python train.py --model="masked spectrogram model" --dataset="short pieces for a synthesised band: melody, chords, bass and drums" --train_examples=26041 --n_mels=64 --hop_length=160 --input="log_mel" --win_length=400 --method="mae" --mask_ratio=0.75 --loss="mse" --encoder_arch="vit" --encoder_norm="layernorm" --encoder_norm_position="sandwich" --encoder_activation="gelu" --encoder_mlp_ratio=2 --encoder_head_dim=64 --encoder_fused_qkv=false --encoder_bias="qkv" --encoder_qk_norm=false --encoder_layer_scale_init=0.1 --encoder_parallel_block=false --encoder_inner_norm=false --encoder_moe="top_k" --encoder_kv_group_size=2 --encoder_num_experts=32 --encoder_moe_every=2 --encoder_expert_mlp_ratio=0.5 --encoder_experts_per_token=1 --encoder_shared_expert=false --encoder_patch_size=[16, 8] --encoder_layers=10 --encoder_width=128 --encoder_positions="rope" --decoder_width=192 --norm_pix_loss=false --decoder_layers=2 --optimizer="soap" --beta2=0.99 --learning_rate=0.0042 --beta1=0.95 --shampoo_beta=0.95 --eps=1e-08 --precondition_frequency=10 --max_precond_dim=512 --one_sided=false --adamw_lr_other_params=0.0029 --max_steps=17100 --batch_size=128 --epochs=84.1 --lr_schedule="wsd" --decay_fraction=0.2 --final_lr_fraction=0 --warmup_steps=850 --weight_decay=0.05 --adamw_weight_decay_other_params=0.05
Rows from block 9 of the encoder of a small masked spectrogram model, named by matrix and row number. Rows with one number within an expert belong to one neuron, the router's apart. Each number is 128 + 32 x the weight over its row's rms, rounded and kept within 0 to 255. All counts start at 0. Numbers have three digits each.
Before each expert's rows are labels from the 100 clips, of 14976, where the router gives the expert most weight on average: "top examples" is what is common among them. Only what is clearly more common there than usual is listed. The data: short pieces for a synthesised band: melody, chords, bass and drums.
# router: router (encoder.blocks.9.mlp.router.weight, 32x128, trained with AdamW), inputs 0-127
# up: expert up (encoder.blocks.9.mlp.up, 32x64x128), inputs 0-127
# down: expert down (encoder.blocks.9.mlp.down, 32x128x64, transposed), outputs 0-127

# expert 20
top examples: reverberation; organ-like; melody instrument: organ-like; drum pattern: march
router.20:086172157170168130127159125141154158189098115139142146166180131136195185105098114112077141122244146124122103146115110151132117102130172098153118116098121134119132115106127151091109089128085132121100134159174123160148120107122133159162142138170201126116074125121106045136144103163086150128126048116117123134090120109115086082129114185091140099178152101149098133141092204103152162103048
up.0:052124141110154145120082141168138101107151136131109129162091169123121136162130111144193118103136150146081157243141213117163131106130084080218086116155151107124073100151144108149077123176115113117169121130132104104117124138140179140136150154171174139088155125139113146153164092081150159161079128094110122123119189100064111069108131122147150145133122156137116164186103125168095163153080
down.0:162175154079105203057103134092176140099085119126140145129128086115116124100066171163112104112094126143116152133126139113113124188047159103123140109155116140121158110105203089120134139144106156150117169093092133127151144104139100130132163144116200127083114142142085096173115101092079192142136214159116111122123145135143114187115105144034145151113135157196104093106157105120135179086139
up.1:081126148169072078129176124111124155080101133082150126138125059126137089117151169115096144180117159123163135080068091152113169121134173117075067158131129122153233171142122104120170102159105061182155128117098151098117153144156097125117098159104055117134119114125143125133110182130140139159168148116195125103129083186142131110140140091094131102143112070134139115178174144151072098078130
down.1:129089091217117100095145115163107127115115175108127103114120143129142124154116119117161155121152113090134109157128192151121147132160095186104126112100104132157103131148100147095204133120088226113112118145160172122048084126101130115120078121123100095154118106099125144093115158047085119145117153125118146123159153107137135131085119112197114138158141088141138238123063170125209092157122
up.2:092102157169116115143119113177137149113182124133154081170153083098080130125170091142159183160133112126072071090174116163149109132085162129108147104107162138163074143174187096133128082122130071141116114058135088095157162176147123144129148136103140125173138088096130181166161149109076144129141057145091162133175120129144128055141157108115099156180135109094174128139216083115151136154101
down.2:167144164135102174101084103049115172156078169151144133130139157167086104138126114112131085110087143129112125114120101121144150134077110107120107119109144091115089160176144090098107185138073131118153139146109159133139148141118081128143124127173095098059138102041099160099113135181186175151118125127087115113198159126060141166104153085196104094132171145190133169149178137116072172145165
up.3:180107107105073151122100131119165107135128148151080140047111078106140115141176134146164152077099131155114109117144014148100169084081130097092121160154186118160079143167105117157170086152153148135134118102149136111139158098111200083156142109113165129148114129130149130142130143111218148128086094178098136111136102168104077182140143082164117117141137148144105118081082140055182142111134
down.3:127119139119117126186085138148160104129155140064163141130097084131189111163185096123086125125103134098117091112148171114138135112189130136183127177080152108149169186175114152162053139123113072107155116144104149142114139131107108108141096092083081114140181125102166149071109140238149115175127145086151111127100046085107164118157136098095138118152195113083164107131154143111153106165123
up.4:148059113100117200145100142103090125149086123179111149115124125130099103165082156184077092107141125140155135169090167110192067134163129098168156107141120148068056113093144190124134122125167187193173131150127111113120143132129142157173066114120151146139118111151161084128164075091130119104127190083160098144095101166143156156161068130141130120074107096152137154065142141152096143157091
down.4:164154119085090118192129128117169215055117142112108117126151089082112207110127089132153128104081113160167158140151121105148112121168181126118093152169149119107155063132127135091130201100120086151120143148111058105102093117150183151147123084137166124171126118121122115176113102116141141130106197150102132136093121115195094134151143141086093168082128190143100115139057115086148122120194
up.5:141163122145089119101133128184145102133181148099150114141082105111130171154083140083129114136124152129106165117165076099080133165125148088048149105110145163073101125135173193122080151112084150148182136129111202150115075171128088101156089124139097159124137159097206149134150185129095137127112116142109135133092094175137089100125057153105141077173114130126147166211171109062106115144120
down.5:137127097170172112103131080090115150117117103099149124140106155142177116122090110130126149136152126090125194091144186100146132126179116147118180122149155163167177150144107152109119129117088104092126154112096154109107178137160155078113116081026157100118168168051166166164091148067111144145136079067114141141139177071091154133114061166087122196182120119172102185106120136112116106116121
up.6:197115126084082188123132125191109124152053132121194149077149134156137137098136162173106089111117169093111120137071169138068211135145145101148193163107142074127171122040184118178090116057126120153146136121145089111131157185134166093114144108134152133112140168122160088109063092113157134136090150117127107117095128140181112152077135142134109134113119133119159118162143131153108085139095
down.6:159122103214201114180130157116067145109123095143089120102144098093153194142177128148096093177151125117172079135100125116110086190155143150221147077163124097122122090113109143071119150120141196119087131135085134113101150086125166133131086118139142109167118146137206099149119124119097100091132133157169130116121158112127104165173128180114141164116059141119073116073097084132104151123141
up.7:117119135123127125122127108117134075187157100111072131139139114099107162106091137113102126151140091177093115106126102086133053137106106168141081131103125147173163106154189064151157172044113154156132134124130139140106136160132235124163159118121177105121115112156088105093106164150211107139123127138115168144148092141122159164133095116105116109139123236172098135115073075184155093113154
down.7:167032126116116090163079129143090140098120105133097109146119135105104173144114094093139182105083160139145116166102084139113160115141122115093094179121162131136102176181147151098138117148216017204118102154163122131145129115091137161137163124157130143132148101128106131108130158086194093112129131101172118076110173136115135116104144146183135071106125150151125025141127154139177137135149
up.8:120146154166109062151146104129138106155077168143089102117096130096178097119108135089165131178143135121082139125132069075076109120127113057126088143102113086166178148069134138125181097119104130134120143163106123169112104130122177145125235186153144117086100099164123162109149174091154127157143081165180161115134135064171136114113136115177132154124144173163114078139101079142161057151122
down.8:160073120095169127144084105175099096120083119149092151126118082113163190160136148112111131131160163153149081188128116113084113095095106172181104105117092141132163182153204135115211104137124133161099118120103146157124142087111112083154134138127058113136102107116095101122117142100195133109199193110206097114129051119074115176132103205130120135141104131122146103106137133132125109165097
up.9:163118115161084069132170124130128138135197162169142144174149148115122108120114094151149195160112123148077104158128095151145154129100139096209090181113127090119048138080155109179120116168177052110158148065148121128116160112144141096077128100146123160163113085183169102117126121111059141100157126122148106098133126120123119112105239116118141131174132125141144189094150110102183141127136
down.9:106181123169136163162116141109166079147143116131114144196142128135201139123165117143131112092015149128083113129124064114092099155060101133163120110152109108106178126110154107143175112179100157103108153090088110136153161106092078113120113116097109118137138143134082085131115124194093148128145140173127091192125053102095129183148115137132162146166116135177124205098189119104084155125117
up.10:157146078099196165118170122099103178126119161133109123165164148138123125169113148183177175110116130134132149124134163064119100145098105125139119146155131087132079152142113089114076131204099073207205146185197105130130145143134159113112136098143163105100124164106102114124139111103166137086092130117092114135136173062151119079080150121139124069134150231162100155133106106142086143133097
down.10:151097139151158073069131150107184043153097078091113118114126124132128112126192093153123166104100122102106179181116043106153106130174197162184113169133161088121183123104112145142088114104117179123095087124122130125160151146203162130128091086086098181163139137138072149097091114139148159139143177134118116060119181164153098130167157093130132097114128143144150062126167122108124127113131
up.11:113135118169120079112156137129116095120152092096090129148129094109130144126133120053154176145127126142154083133124064105126117134108118170080126142126115151165144165241082097112186128061086135172097144129129152098079118105147203117128119097163187115139114132133068161134142155144157125095136101157090153146117128221169141179140119130142111144116111189157084191086140103063131083098144
down.11:122082141152116098152087126122112138163162141110162115125124187153129092124128089130135144074132109130137165121126118176120130105104088131061150154059159093140125156154107135113117098126204020140138125157168126125130120154099092124137155164149058128126138092138116124089112146128196150150158087145114111092146070159083133130137163174250139060105176109119122142130160142138156072190118
up.12:085109110221082113118121150125126106125078136148087114161107041113102108123148118128061126247112121136163190138103172151167152105142196131094123109130141161151120127069087135116174148141064097183128128112123124134177101185118120113081115094137098124147147129115094166130114143118161120147148132189109171137135095145185118162099183114107115127147120115083175149147076163114137113087116
down.12:119052120191110111115091125154064157107163171123158108101134083128082110176123098102112136139188161107128151123156198124121104113150095139134176123133069131149116140124101092115123136107202084127130164115140129139106072133098129136125143101129108080138166135043201132146139102133167125120131202120141152144120141082142152091095135126225131122148107091115159180133066180122078082178119
up.13:056131191180126100139160117146162171132147119094164159127127157120186105070154131090148220126144115139128141077101105135075119113093188054066102116118145124159140136163101125141174103172085145139138110113119124106095122136114200082071157134134210099117107108161129115111172144149133123110135119136155104116154080189158134119163109137147135132114121178173117170158180112089101073075115
down.13:203082145151179083115072120130128109165097134115132098146094190132187127150138120147105110089145109122141127151153114118094124105121050131151181155075119146156141175168146141116140135122055098152105114158131153145155173126077113103112105189117120105123155120117134128063089158131176122171154184101105094104167067133040094165106121154159135072110135097197124170140138124137171087180101
up.14:086126127128053138142126132128160126132106085074124136071091041109160119150134113144160125226101151138106131050152106200194134088132143182103113161153108173144144152105116103099140112129170163108072104104118129113097099128129183153151140141121165110138154085138170222116138161141131103148164100123141159162128110138122096157121121098166115130114103081112113164107141188162177144055151
down.14:139151146078098171138128119173035181149175159150185122134126197158121097106173145102157065201115123116166088076148161162111156047102097107126145150079124114128132175160072160145088104120139134127128129157165093127098107120052097107127132144132072130090056126151143146092126136131158101129085144128090120159184109151080137135147125142154096119133142092105168149118141118148147168184081
up.15:118149098135126185111135120135154135115119150104175108088080082100156130106121135098194086110115147102125149107190139140118158140119137146175202165103153124177161136192162112133108055157132134139163103185134164141131157174142017114121138131130130137150135112148135160119150129201098127163145198132145114145123114080117117103102037137112126067117106081075162097133155188143069113120102
down.15:157208113100120159114128094132161114119147118116131144066147183149136126127063174161136085166198123095118115121127128101151182171129144151088111069125081147129115110104138156101103121082153183075159139106099160127027142129165110105124093144080078106089189132143140164125131149128051139169146176099143154186124221141127179105093084127097137126171135122121113145137110134105147138099134

# expert 5
top examples: muffled (low-pass); drum pattern: march; marimba-like
router.5:124147127113143129126141124123134113138091129142140126122255143129097148119103119132128125136139123126150108143125118170110122106137138154140119125122127125135158123121135138129119003090121067165163129124122127117126124121125142122139133137116255132123122148105121118130128116122051126119141121128169149132136101132111138125127122124137132110141130105148122132160129134132137255112120
up.0:132128142149095106125145143065124101099110091075076152139085187122098114134176170075153148141092100124103148185105138177099084126138198138147138114121087117128090121073134137098084119113179162156134130193095151154127117108138074133158146132116154127132127116128130074111180109141142114181178111138157122123128178044171148108175091115150160074170101157137107159074132226188133100127112
down.0:124096118097130131166114129141175114156156137113156139152090170111142105123105165129156096131064131132110095144131191151121122134171136187121115133113181134116164108137140136113155106141084052123131123144122103139145152153155176119114163148097023172130101130097158115166129129142099083151159085126124127107136097121104157104155119123000120129117109090172123114127174129169141122124141
up.1:066135135137104186103114112094143086130091117153093125118110153117128107148191158087063053173053058092104147156126204213139098154063089153108197133143139185153094100159151117112133137150104114133132165157119142138132159113128134163134152149130114129084143116124125191123154161066100162131083116188151113108145154107144101137152158153111143148109122165114125107083127049109116131173121
down.1:141129177175079070145105111145141130129107106145120109135122163154128184111151107118128092157132098145149147109112135107105139110118130164156123149147156185120194118071051108121077113176062177101161120142169111158119158129188178109124159152126181099128179100093091103092119096110116066126131072109128176179039113177092092172164097168087137096112139194149118155143140107158156130084135
up.2:178097155089193091121095119112150165133121089142148101155103172115149076132076140121133141167161180124196191222143125122131151120131176091146171108117142064101101156077142172132122140140143150134142134147091091147167119140149063078196117131139094104110110146132180093123162115144158096169176118107127124116165138212117167180191115121150098087169097078117134144138135174153122156121124
down.2:084130138130101142131130121133078080125124172121138127167162154113133184151150119178171110136125140122116095123149119143149106118121140142124095118125132124125122100106158140152136151087198054158097169114087131140132125107170146141137140154135092111161156128138138140151099153129091117107158242120147127103182129082122102085116171126036074200115136077118146000124154140125155075103120
up.3:141123112127088095135118136155143159196176140126117134195146111146084119147102083113114065100138119081137115107157145030172180137091162120149113155132134120126081118102151151098057203036094156107081095146140125138100117139125131142151073127126106144137102151128105158152142076143166135088167129100140117126077094156053123168100098117156121124176152071158141188130139095153121070151163
down.3:136129131060135145126120143121166107116105137111112095196113153136119131124126086161140098147082136112124137120106122152134116163071114130139138125134133114111118108158126127134151141169188064125082139125097151111089135107100149133143121149126172147160211109163115119146107122065197143140163131113107123097221025065112127127152104112255104148124146105089138147117142135108157099131131
up.4:102156101214080117128117112154132108164089175165109154029116109124152132111199166075107120075076104125079114123144122185131122115096080139211160132186113077148098131171115092119115051154058116146106132143126152099127153127099103124077156111112166130120113131165131136129160107140122122154080105212077126148159132140148115135095153139134152112125130199081170146136142117118142115097135
down.4:141119099188125118150113131170122202143123113137162118180119113132138138121125117115095159139146129169134140148102209145089169158125098120030140110077098142150176148090121141157188102172088138117134088185175046081130126122131165133151103107121126189141186130097086118127114106159152081148099077116125123141101163115100124156110123150109093091099117164028084189116100102114105173145115
up.5:141128151093118139107183106127115153141101113136104141123084121108107108162090131172171136123133087134120187106126152075178108149077104162164124140145094140091140130060127178077159206173106039190202127148107110179179165124125118123131063133144171136128149175129082154110143122120130136153087114123093116135148161140164118140119044134089137167097131161144161103197095096163111100079096
down.5:161084169180187102056100123115097121114095138104101081150171124106138171127113110078128199128164176144115124116111086088087123114189097074223118083112111109140133189115107131135166116186152132148137123144165127103180126116089086128112103093126183143171072117115124125135123094186073134102122164133144112171162062160114119154133143138116158093122197135129070132191123125130107132132099
up.6:106138135170076112142150125150139144172175112135143108113083222091150092158127126143142104187147115133148091110103101115207141065143136106169160111105137122150148097168114127130119134168134129074036145142132137167112086119135217150093137109097087162135135152187109137105084140086127100120147106117117121119212098108023100100173142095181139140102136116163138089124117137129079161130138
down.6:126184153120058129135096120105083125148118115149124124139139137158147176132152108145094154089132144157184121162120082121132138086084104138109144180104144095130161097102149114145148125133161122149066110142171132149135103165172083086136117109149255118078057123070104155076130120178186112127119159159172133132126069114138119074119096223123165174113129092119115176098143101095100141107122
up.7:153159095132151103144151128106109164092048143090174130118148128146085145134097123051086122107115171130105171170144137091130129096144128055190172120103129189136118164107133152141105090069087244139098109093103150178097090123154121120090151147114103151140145139093151088138140085164146146116128138085175077126149135161129115099080034121141125098140146115147167140103132105129108067086114
down.7:124172145110119152219139124118089063145141156123174121188130173153135224143145108157165086088130137114150111123126156122114162117138120154028085103118129122095120137127121175135127144097084061113136152153148126130092140133114189152159154139130056158172192126107090137144134119118102132131172109094093111119111083061067100110194105143154047147117144135140118151094132152164107097121119
up.8:157117146117171130159158112120161078122124102140083127161102198139142111170133141071127078075109083140146104072078203145150100130098181168151158141148123125134129121222178141169143132161166101158098131139109148094150159063136156148080065077152142131130142210146152142128148102158123138164114136145143154143128120093079119118093093140143068099133090056078139120092116152186134127153160
down.8:133119139130110091121124126149164155122118115130110155147129137151109059139112149149140174134083122119134151124108083148149143172135110141150171095133191178114128102111167086137115073191131137110089096119096077127121137119105128116135111074115255150131131147100108127115144139141126094143173012164166139104142091082130122142099127210115174142137126050234107135130140125118119125112133
up.9:119164089142143161148094135186128124116146198072114135238170107122102105139095132154175104128126122127179144079149161138066092155123119157089040120121107153219115152139207151107148139103180083135166130125127113123130120137112086165120172131162074106119132152126127135086137123134169167079117119131180089140145109082152082132151073125134115126100110142112082138091118099085179097123108
down.9:089090160163142167098101118048134155162134137164104128075090092113092154119082119151156062121057110117132148139133121139113122132122108136182097111160116143150119114118128148134114169110064209140174131134152110133147144114199128159108160158134097063166081143103106143133107107154098118121100122129044104147204123146155127136153172045178115163157113070179180130096152148137181106137128
up.10:115133160174145102127124120086123165094079090106137148092155123133154150156139132018096174137103155138110166206127098099078101094146136143108198122141096146119076155192114147135109117205096136181146143174118155136153114098140125118129130126135096109112146082130117137140098130113125077136132119120151119098157141137098108120127084166124137132156140138190122190085135122232140014146119
down.10:139142110106093154195170097115153087133113142083147121156126141098151137133113103119178119128203108109107112144168132143096122132086156141166205134113133089124173133174124147099155168095140042123166142111107145133137109164098165132111136166122062148136102134150159100211089104112091167125119088114092119084130183141126123102167087123007042113139129189123157133136134145116095117151096
up.11:100118078136149088157096138085126145130124122124106132129136141111121138143156135107117122172104097143102130245133144175119099128142079066129081097159073056050174134122115125132142132112100081098116140112134167096124145163140073094122133114143098140133124114170130122122137096186103131185144143158104084123157122115146083114065138103180126086163118116161170146075172135167168018079155
down.11:138140095135126201158109112205113083142180165146147118161118144117131100135178114109152095125136140133120193168157181095095111133149162116097154131112106109145109161153105135123126118087112150158134132124148147113171133144103175146140135138150136168122130138095124097185116127065068134155070148129119105067130065171104144089187071170117059114115121178017123051112109125144127092186126
up.12:090135152161126133155107139117140083150160143154138107108140099130139132130065143090088155132124119180073096144098110057104145132104140119067170174131131146125155117183114112073080083216160109178161118077134094149121132049130087123088114157170093109114156192123091085123094090140119108084131099131105155132166163146116186083165115102127140140125151081141192178160136112174100106200130
down.12:139147176149158113166115157059170121147084112154148099115091134095116119148119119100115108186211117124127147151129085176116167113110104091170160116163168143167104134175068157111155184128169067150171158137120120134168145180088147113129113089105149171101092132058143117154139083164120088130091094155111134118137100197166116105137109021060133087164129119079147141158104136130137124097124
up.13:099136098165121117096175110074133089109096118095101118168074121132150131129121124117206195087127142127115200180134032164106165132168145109103021148121120139123135149169126087099064118045118156202155144165128125122147130142137124123131099100127197132132131128149098085139083141136181137152167112145116113115150114104128121126139186125153106145106098131107140118076065126117162114073138
down.13:069135066109155126175134109116139135129132153146081117133094120116142102154128133063093129077161137155129124110161204125146108125113112128035145123144117082193075117085173110155146098153154131168160138139169147131136109126138145160152097105175101148124031157130150126151130157190025095122111053168136124117157145187129136110134131119112124110105110070206146088138164106125152126125155
up.14:129167100081103128106132127148137076174135142147104116131127094143105078151129129142122089130160098135110182071134131038242160114112123131137067169171149107142145101155124189122087124075082123098174149150132123136166093122126110160105126119190063152112128190169139143153080102148196157110117154106113176114149117086140155143138089093130124112145120132084146173113083118107141113221135
down.14:104110150108138141142064118091128064105139130149121106177119126120107102126138125124089098132121109135136155090134064105131188165156147106124109099124142150092103110116157146131090104150176071153084114116214158121115134138161099121124114082171193156156184143149158129087142093182091130143148105150103100134127087154123080063160076079255166128129157109148137102107139123136178126111139
up.15:110117074183157095134138131100152101125141112167075092089169126102140092111153121131131160155115139121094154189141150133131133091111124112109230148057126108165110134021125136165098076174175137107143096161157074193102101143116097135222148124170126125163122122132121135163123107066159153126118142159096150150137119197176139156176153117131134131159146120112117107196174165121126133112111
down.15:104094152169060089127095126140092126128109139149117118131088091122176168127131129140144120147202112166139142112109108172102125102096150144134101164137082138141199121107184191161101153153148037138132114146128065099171138134156135123116177082097050150076179129146136125148091153167128094127114230127122123115089145131136115126133197109091131108077115148108134096158093127102216138108126

# expert 7
top examples: organ-like; melody instrument: organ-like; clap
router.7:142173155219173112149137126182190095185122157138120166138142162143138175067109125103075116133182153150106107154195093132149122101098177147146108087126126129139113065125139146093135107133092144150106156145181130130151098081096182155105168079165176127075110112113168100186171123126102164112086084149135120116140114107088139100132120104092158106148183105098102124149064134112137163067067
up.0:188119149134145162169137108114177154093198175085194120006132117122155110111097161161174116119086091117149083134125158139118074120134113147079158098119129112187059150111156076111122116157176098101141123194142095126127099110105062107147146127089172104113148122151108105144161106158167145156137110148175121111130144159161129121166079138079157152128136089141161125058168102119133127168094
down.0:145088116141118122089098116132150141126135165063165114174121191097147160127134126093142112132170113107120130163136107105112147098105201126078080145131082092126135120116125101107188140124069255127107149100146159098059114153203128117126121098105181119110161116064106150113114142155171173112128088099145103080123155098140120180143177078173190165149156123082174116134171112131114120119123
up.1:109167095149115108105044149137137127120088108194125140092131117138132084129192151155043120117133154142154141063109114160123150083120121112059137112129130160091118134068084203140181122111071150155092159098126107087144116164126180112162218125081109144142133097153107147145127152077117126117160146144089125118161146094045140135051190144150105157120125142094146148095164109129101138119139
down.1:075085123185138141107111105136138185143130088163159138154137132155079117104163081123071170103136147111122150134147054159148113188106133122200182127092196148107132104103195118132125106164147110127108141073061124118054131073133142154120118108140127082152215142139159136114104134218137115139085126106141120114118113141113134108146091169095136075078130166182099080099150126115124150167154
up.2:126113157202092126137118126116127093147114142083138117062159133131147137124101111106183109189149115103124096031096140164114131114119123093089231129149185169129094115155135087133167206090112145084111134102143129147120097119143129148096148113164111141122130201170043183106112100168134136122112144134163101148104147135136117085122168188121159119049120119058132135117115155126152096142091
down.2:144119112118170064103106144145101146112108146094157167116145103077192141097127143069095122106162114102081106152175099115099084088135143095151111149131113107096094135116153122099193103127112183152118107140177093104074116141108063107131144095075131143123106122171063163140106119136109168108120120086129138092193125129147164156158142172215132138145134134196201222165169118129077127119127
up.3:142148101108000136121128114112122163153145187125154127095173199135201138093119090088109177117122130130121131116128112064110131150141142132161049122106133128148157146184191004094142070124083137090146132117106137124144149133130139114128145111138127123127107101089123145138133101128171132143126183128137143117137168162136137146122146152131124137153151130119125054183064082161110094142084
down.3:147144147057145119173099128154116109100104100135134128149094166107136090116122155088154176117095106156149138152139061095112096125168133165082040125160111138138156162136109147115086105106065100122124159170102143145131127177158113179143128146126176207085018102126116107091175113108158160077122167095133132118191196097111127145128124106151142109139150146186169180183120108108137132114085
up.4:162141116116058157137164139155145179123168142111163111172154189117122145116148114117160192097157120131136063053089102123156108124145118060112126119142180140165120136128136054124103103110087128121167107121135103142142104179122132158163123110150175107136127080147136126136107098101167123184125090153136108111194075143155098104189161177078137185147142144111090046103108099128199185105091
down.4:162155164108132119110124133179112160116121134150149193136137177078165069155128171146118136125170134135126126155119044145120100153167131106109033107137111105112135158157148132090120100103157174127161120149130153108116105204164068140155119064084193150091112113142106125146149125065076135105100133089115147123198123101090163136091119088174145101116169126216176138107087092138142088114103
up.5:176120162116040145089189100115115054102179154155099165137098176112139165134088167150152166162162107182143140232123149100083170113127157105148132148111139111123100155117099144127134119127168139161159170130110157159144116141120131153117114121108106093089106097123088128143111111077198114112112171064130093114136103108060173112145141094132121103136152124211091107206105128143116075139134
down.5:113133130091201105174133077135128126115172119127150121123103115112080076116076143082192116143109106154153099096127171105111107132143133135137128153139190127128122117115131157101066139151061056141124156164123093137165165175134163132107089131147173133145212141044085125155137099126218081091104134144185104148100086108120144135144104065105176178158153114175094180164141137126118132131118
up.6:057098171205146128136107125140154141111040134117160161117108069118152072158102199112132153113138137129132183087135113105181146089111135107132099096133133124113121141076107233126119107106125038143153148093111100145135110137134112131112158113079117117095154114165111140112161195107057157158161158151121139117107128203171104176102165128134113101154097148076162128144131140179128161118101
down.6:187189107142130141127106140136151160085096105108100131097138074124078126124182087120092133131118111139113167104184094129122156093067174137100133129111148176138142097136225142168107133099116106143101121159085101136093147042113139122103130185137020094143151157191127132103106146165106120169125159130153110192116159181156091150170167065099121128128110108117096149143185118112168148123110
up.7:184130136151163122095196131149131218172200130142114168186093104120092111129109120145081112137154100156128136149205086087097121137157162100188098099127156136064157131179077177118118173075165124222154119130148096124072117091136117117122093127118104130132139166104130126131105113093160119093126116166109111150152125138113139160147094103133165095094137115100162161111193097055120164090129
down.7:105177141181115159158184150114147157194115147108148144133084156117050098142155126159176094154189137106122127091109140140129134127116092087155116144119171068138123119089130165104069121176177183119167061111142060109117130132124131108101072103189137118098168146194139072160115153113125067135122189155087122171101103182113138137136107085079127117138128111077123090084088134155170117130147
up.8:157104146090127110120116117180119136137105116092117113194141194129114113130122128111125098152168102136147109116102125172164183090129155102076048144176093151048143090070111122131100083079144096127055154107169139103124157144126088124118163110144169161125134100131141116122075117107100109134163107136140172114141076101118135155150098107131129095083114129144084223190142126044153215136143
down.8:186099141149104160134134135129118101158113128138136134203095140149148113118210112225144080098079157149128130111076106165152116105162093135092201095120064135121137178117128113155091143158100140119127135107139160156112144154101124121142158148092098135117126145076231131130146157109084115150163050130074154167166165168107135092109035127096146096108119153134109113100091141157164134102122
up.9:179158097174213075134096144115144151065130122109136138181085120109157101146142154145023094151127136116152182129179124111107085118134182127158091139111134119122103134120104223141086181119137125169081151109141086160075146111141106089120141128073139121133159129142109102139115151136121128147156147159107072145132117155151132151174101088111167137084121099103129077079179123067069187124104
down.9:092116116165119140173129086096142155147112146083150147175152139147061113131152104121127124174100171139165134171096115122154167152069106124167083141119076135143104089127121102135170139135187165150109116085151153134096139111080139126145121139123128092123129161161176103117148169207075086152124168119151091105073041148092117120083086082143141142111164149049116077115130140135242100124143
up.10:151119119108108119141163130173137100193123194111137121149117090136098132114092121108175174174127125103075115155123122170184114109110172166205080115100136069055114109158098087157086101138127123144181119179114158113116138073143177157131125146111074137097136194121123079121132172154125112129106133116113141126128160242178097092174085141149152088115131141077101160076128119103093130167135
down.10:145182117095112146161135140175161130140137164117137120098122169141186171134110142132154070168099128131093166091101176129135134110092168116092093070108098129117118108168108133152110126157042117140131130139167154124117090111066164098157075158117159137130135129168122120140119185096152133128160204140098167110078148080137115170120087133116058177115088096021144205109098102138118175118092
up.11:125136126070144135133101120128097109065121054081173113073169177175125100139121143119115181091130191136149090145129129164119161101157140098099104146124104183152102115083099091098149100064141150096032092137113140114128146154131187104151120120118176144136157093074110116103117150172158130134226123169062113117166123086127101154162214104140141138098148118143113116123122110158124152106179
down.11:110098149155093097130151092095091122103150083133135141123169146102086133136185171154079191123141141140190092161098069112167154146104105135036160131137103165117108137176067126135113108103173114136138125106149145139105133162144160135180134131056091174116137141093166131131198107129148149155126096095121132098210112103082107058119125111200105104096153184195091089139127104129152113104115
up.12:178095117171111110115112125152166112123124152166113143164130151125111124116102117147040013172089145120135153116132134167161201192151095184130087119105111165134135132132133141111127090065111033058174099091156154134136123116116094117176122173124166111127132151134098119126143132151074125152125132140099157137113148154207139139081129105134166122079152072065131088126097163103149120112098
down.12:116190112134136163146155171086153169102088133114082135107071144139158137120112077124160177156113124142122165156107067154127142080132088116167177136135095135145141115127162105123224137078162124114103071129163147145171171098084120118097165179158062160106043141183158115152106121086061110159174129122098133106152056180145092091071116125109170134124113151124090149135124151117149155129119
up.13:148160087162051212123135135064120195095110153104186144111117198111114126143149130111229153106100116102109070061143179124126111141135110114101199119121129109150107157163164095103115120136163140108070075165130163128136125114127109140145087119172110130152146085132177093140093167143163131124110120124124089137173103135125150146179119127143134133071160060114120086102099158137107052121126
down.13:168115098066160078123107113093129138107115129079137158125151157118153131132077161074113178122158137142129147155153164132088156133142190139056086148147115095129145125151084112099108100118147121156090122145193129136131143153144080111161129057042122137143068143142071145118161159087120145124126175094138126115212190066117143147117172097147106103158139134189184041157158118133133133106115
up.14:070088106151057174125130149042151157115104110085135122108144057156169104121069149159113168165112116138101116110127107170138076128129121139165131104151114073123112149170138173127132153187125173136162134135128131189108146119138066162142136149200161122141149097119057137151091120092146154088126117137093103139196134121114143100171106058104133115153155124172150161048126120150188071114130
down.14:159147113115224097191119068163116062138145166116149135118088128112104118120110152115089131142223126121108144086141131128123146157128169140088051147114133088133138106144108159087146115177107149156108167146142058103082142165078166126125085078098118094116098167144101112122173160195155088151100135129127094110146135076123153149160140077103101170121173119158142079144131109140203116144178
up.15:151133116043101142106082118162148147134169144159130133137141084163096096155114136210133163125145108111111131188117096120086095090150173099084163121151111134207172140148102146100121146188164136167138126208129091154139128127127118146048136130105150127141111138134222127126155132129087107148079100078116133127125116092124128173075108125154129134141111151187173081086107198155108198151120
down.15:110143131100118179094134108173171075135144088149114062129167157131111134128142134135157113115127133147141128043127166130097123183161160175099081149113217141123127124095065148121080150153188140072153144132087114144110100104158153131143064124175189107153180097063152129133134095160175120096171091145130124148095147110134098150098151080222153121141111138086122090118077126123071116124146